config.toml
train_examples = 78125
input = "log_mel"
spec_augment = true
stem = "deep"
Rows from block 5 of a small audio embedding model, named by matrix and row number. Rows with one number belong to one channel. Each number is 128 + 32 x the weight over its row's rms, rounded and kept within 0 to 255. All counts start at 0. Numbers have three digits each. After the name is the row's rms in percent of the matrix's.
After each channel's rows are labels from the 100 clips, of 14848, where the channel reaches its highest value: "responds to" is what is common among them. Only what is clearly more common there than usual is listed. The data: struck, bounced, scraped and rolled objects made by modal synthesis.
# convs1: grouped (4 groups) 3x3 conv (model.blocks.5.convs.1.weight, 128x32x3x3, each kernel summed), inputs within the group 0-31
# convs2: expand pointwise conv (model.blocks.5.convs.2.weight, 256x128x1x1, transposed), outputs 0-63

convs1.26 040:148151105133127136131238140124095140123174166168139124159135140048136125145169122121173134145110
convs2.26 089:132132104086066122142129102112140125107026140092162048119083086123125097200081152087094111102121132131137123061119122091064114147084069085150115110117148125124147134124106125113063129104172091
responds to: striker: soft; clamped rod

convs1.41 056:115120114035120099117120121109097139129095096107141117141108045093206122117157111102108154109128
convs2.41 097:175155116134071106146180103151178130106055126107138062139094106147103109195140136085093133096132184159156072107112177119109125202100149096155103091130192108125215123106121126129129153099192123
responds to: striker: soft

convs1.68 091:129077077121156147112112172120139149092054157081150127144150126158126150129171121072083155138073
convs2.68 123:142141148151098103113127133173160135096089101114111092148090073112165170131128119122057132074111156141183088077164163152131165155064155068142071074149148113161134118069123092123116149118152121
responds to: striker: soft; small

convs1.0 099:170129148125092109142167083133181133175133067108158114128121072147109122122138168131121099217153
convs2.0 108:110147092109156078113098092101123164128131123109106148075155160118130112112092103140149131159136098112121142167103108107140061108138107160182115152130106112082116148145063079060064135126120072
responds to: thin (high-pass); small

convs1.12 128:150115118116116114124077141107138107097069112181168099149212138196109141121174145093109121102107
convs2.12 101:127170131133099016122125094155152119093098090106138111098094084165153146141132135108081153081155157129155077082113143136107115140089139081166101083139146109106154123070115111108131179090147079
responds to: thin (high-pass)

convs1.85 087:134121087166157132118132193119134156093067159087123108138128149169140143151144119112120147164028
convs2.85 107:128102144122123151100087180147137142104098128109101083160090100074144157125113105103089110075099132134153139121180143132125176163080149097103096081131123117196096132095133091118102111123130141
responds to: striker: soft; small; repeated hits

convs1.21 061:156147102125068142059175123076109120102109105150130046141144137159153122096155121080157139133098
convs2.21 099:136144070091066121213199091102118105115079166085141085143096102187106104180112138038112156103140114127104093122106121080107109121117128131103114092093147115138131095112103095082139135065137113
responds to: striker: soft; muffled (low-pass)

convs1.48 071:109114104042099097104112112106120144120104098106146104128102047090190113108155103087117154114105
convs2.48 091:191145132146079104150188105158171116122089121104130077167121123156116133188183134096089125089126188151164056096123180125093149187110142097150097086136212115132190127100115156145157140084198124
responds to: striker: soft

convs1.116 061:089099146153107081094084168132151141117109098173106089187116123133109148100152140061093066122110
convs2.116 104:077173149140110149123121081102067166167164117176155116099146129130067088089124143109132130132138101112074117140076076120181112119163147127137125154077093146095100111150177131143162174136063128
responds to: striker: soft; small; repeated hits

convs1.29 065:102160092150111150072188138098064138109142144111097104168112148080153145101118071103166147105090
convs2.29 097:143123082112054096169151088122117122106052138087144062134088082139133120184097146061095138088132135133138078078108119071053124138093104086144115095126171115131148131108090124093123136069161100
responds to: striker: soft; muffled (low-pass)

convs1.65 109:091073040147131125097137098086127147089113160114136094113124082107160147139114134117110138106047
convs2.65 123:162146088102083121163145106148160111096083151082098060122058097157136124180151107096099143087174162144150103121125147108119135166094158125083088084142166089160166133105116072080088105098169105
responds to: striker: soft; clipping; text has "clipped"; one hit

convs1.28 129:144121111115098116115079138098134108098052095167173084151194128189107141110160137085111112130100
convs2.28 094:131195129145108029130122065145138118105110085112142109090114098170146131127142127102096178104162148134143094094120133131120117139108156088178111099152144093101151106090098115109117192082128071
responds to: thin (high-pass); small; membrane

convs1.38 061:131124127042121080142141129131126102112089132081090132059121057088158136133106126150133105078124
convs2.38 079:174138129128104128115149138157192094117078114110129088135102133116121131186164116099110141102138164156188108114142199127090155216107144127103093096152159113113182163099123132122109093109181139
responds to: striker: soft; thin (high-pass)

convs1.59 090:157154145109154096137144126135109077157110079088091146045144081099099137117098142091132100075163
convs2.59 095:094145117143146136112107137128126198112151150101156143105117149139115099140095168105148158149144105080092166121092110134095092139139147130146206165115108098085140131195107141140117152102123128
responds to: hard striker; large; thin (high-pass)

convs1.30 089:085109113094153148145143210130104094131155181097119143099079176079150097130065122124146154131116
convs2.30 099:121093205161141126078122186153130151177149084189142135150146129097140151078141179148115118115085114149127111090173149155167168148134186114114134128149112180178096134119179176180165170168100193
responds to: striker: soft; repeated hits

convs1.6 090:094143094151112148067151139101054135097137146098093111155112144094146150095113054104151142085089
convs2.6 080:153133099132065097185183110133122097093076135090135084160098070159141132177128148067081144095131138133155079069113139090055133137086110070115125089123177121126151119087115149121168141079160125
responds to: striker: soft; muffled (low-pass)

convs1.58 083:107145106058128082115100123117087153142142104083172116154113052096111120108095114173134180088130
convs2.58 076:171101138106145142160159124125140095136122188112115141109152156172110115174176100101144045138114135112157103138137143092108148153136125147086089140140183093116148085127096150165156119073163082
responds to: striker: soft; one hit

convs1.120 054:219126180103120132121182108089163115101127119137134108100178132166169091113158184100114110120119
convs2.120 095:143133141197090138086131103179201128053104111128164100121114074111135149121132166121094121101138181188142121075141174140098125193103160084146148102164121132099188161103136134143110134122140129
responds to: striker: soft

convs1.3 117:169143122132085128119144093110151138134086066145196083143161108192130156109172157103135124187134
convs2.3 093:121154113100127077149114060103110141132121133104097113072146148136109111136148089102141151143154118090121123162080127115124081098133113151151112133122125096102125151141047095063090140098116042
responds to: thin (high-pass); small

convs1.55 093:102104089060089106088100092086111134110120104119137091142093067106181097090151088099126147121098
convs2.55 087:183147135153110114155200119169158117142102127112126105156143130173110132165201138082111138109143185159159063114134177123091165193124143114125096111148221118125196117085117165152167158084173128
responds to: striker: soft

convs1.61 085:108088124102091075122125116116164107078145135044114101114113116088118120131108116112144122053066
convs2.61 107:166152163183074093105184132194184108105098043138158086177117089125134141128187155140092154110148173145164056107136190148116157198125137086139122100146142159120189116114168168170174133158145180
responds to: striker: soft; large

convs1.82 067:102158088127148153125164151137147137129082194169214139116133098054154149139128172148137136135140
convs2.82 121:115105161132160144071079131127127165162146111152123170124180156045153178074106135191147055156079094118153141140146129170183152112142124158142113156148097189111085151141166131142145099190105133
responds to: hard striker; one hit

convs1.63 059:103132128174112142176142148157104110116087154111095123111106150103067157188085121196071105119149
convs2.63 108:092077153127134120090099122108106143132112147213155128099138128086127156130064181176119069136074090145086138105120093171150078131130123125158079140106110189118066137124161141153168153161109137
responds to: thin (high-pass); repeated hits

convs1.106 096:114097136055088116111120085110087071079134102074160100071132128118117098104143148145109099098096
convs2.106 079:153056166102097100133176150132110145098131153195150135156137105138114135121139182182120118118054117171115133097141124156158106087108102107137110124135154201167096081112147191170177188146136173
responds to: striker: soft; repeated hits

convs1.45 101:146153129139161121124126129126111041168111073099070148070128101105114143117121139076142097080171
convs2.45 106:084147096130149141129102126109119177125149150115137141069117154125098073131081152117153145163150096097082160130065096095102068129155142143151183160105082096074130143181113130126107141108105106
responds to: hard striker; large; thin (high-pass)

convs1.127 081:097095160073085095107079132088146061095149118096126104126123152132091099083169146158115081112100
convs2.127 100:113081206158116110078130164145116152165143102226148131160150121104121133099136163176120082128102120147117122106141119181153138128148165109124113155131108217149103141116215191193194159181097186
responds to: striker: soft; repeated hits

convs1.13 064:103156094144114157068188144097062137103141139122108098166106148094155143097119069097169150111091
convs2.13 091:146125085095056097179168104120128115092053150098137075136094087150134123195102142060092139085132129132134082087118124069058118134094099090133108094121169129134151120099093123095142145070158104
responds to: striker: soft; muffled (low-pass)

convs1.4 047:126135118106128175119208056143112092149136092145107130132078111100177116118096107132179154181125
convs2.4 098:108087165155151131045068133127131157177143114172141127103159151069144158083083137124143085145068108135146152136153131162159112134146159143129116141150084151127076171145131096123113125123093123
responds to: thin (high-pass); clamped rod

convs1.113 054:208107191097119129117172113097164107091136121127139111095178139165158088106159187104117107119114
convs2.113 092:146133142205092130090140112181203137070112102121176106139110075102144154112143181117091112090132174195138118068143173147100124184091162081154148098169114141095185179102140147169118132130134132
responds to: striker: soft; repeated hits

convs1.32 094:147148146126143113147136135142087053164089115127059154061141089105111162131115150101104072117166
convs2.32 110:059124106125143124108092116121111196150147136131144142078135154110118083113075162138150121162124088100097152130083089129119054108143129137162150163114074129085118154169100113115112138125102088
responds to: hard striker; thin (high-pass); shape: clamped rod

convs1.34 066:143152136049152092147142142146115091128103138107087136049133058106127135139089141186142110100130
convs2.34 090:161128114101123144116125131130185088128092133089105094112099135110126120189153075093130137110130165151176127143145174112092148197110143130092099096146159085123158164110092100105077074102168120
responds to: striker: soft; thin (high-pass)

convs1.31 093:144096118101076105083094148086114106078091174128088080102126111086093098105131110083099109082104
convs2.31 082:145174164154121091113152200174145120062127067144139132154086083170162148099186148145107217121161155161133109112176146152125155131126148092141135126159130113180135043092137194209140190135128155
responds to: striker: soft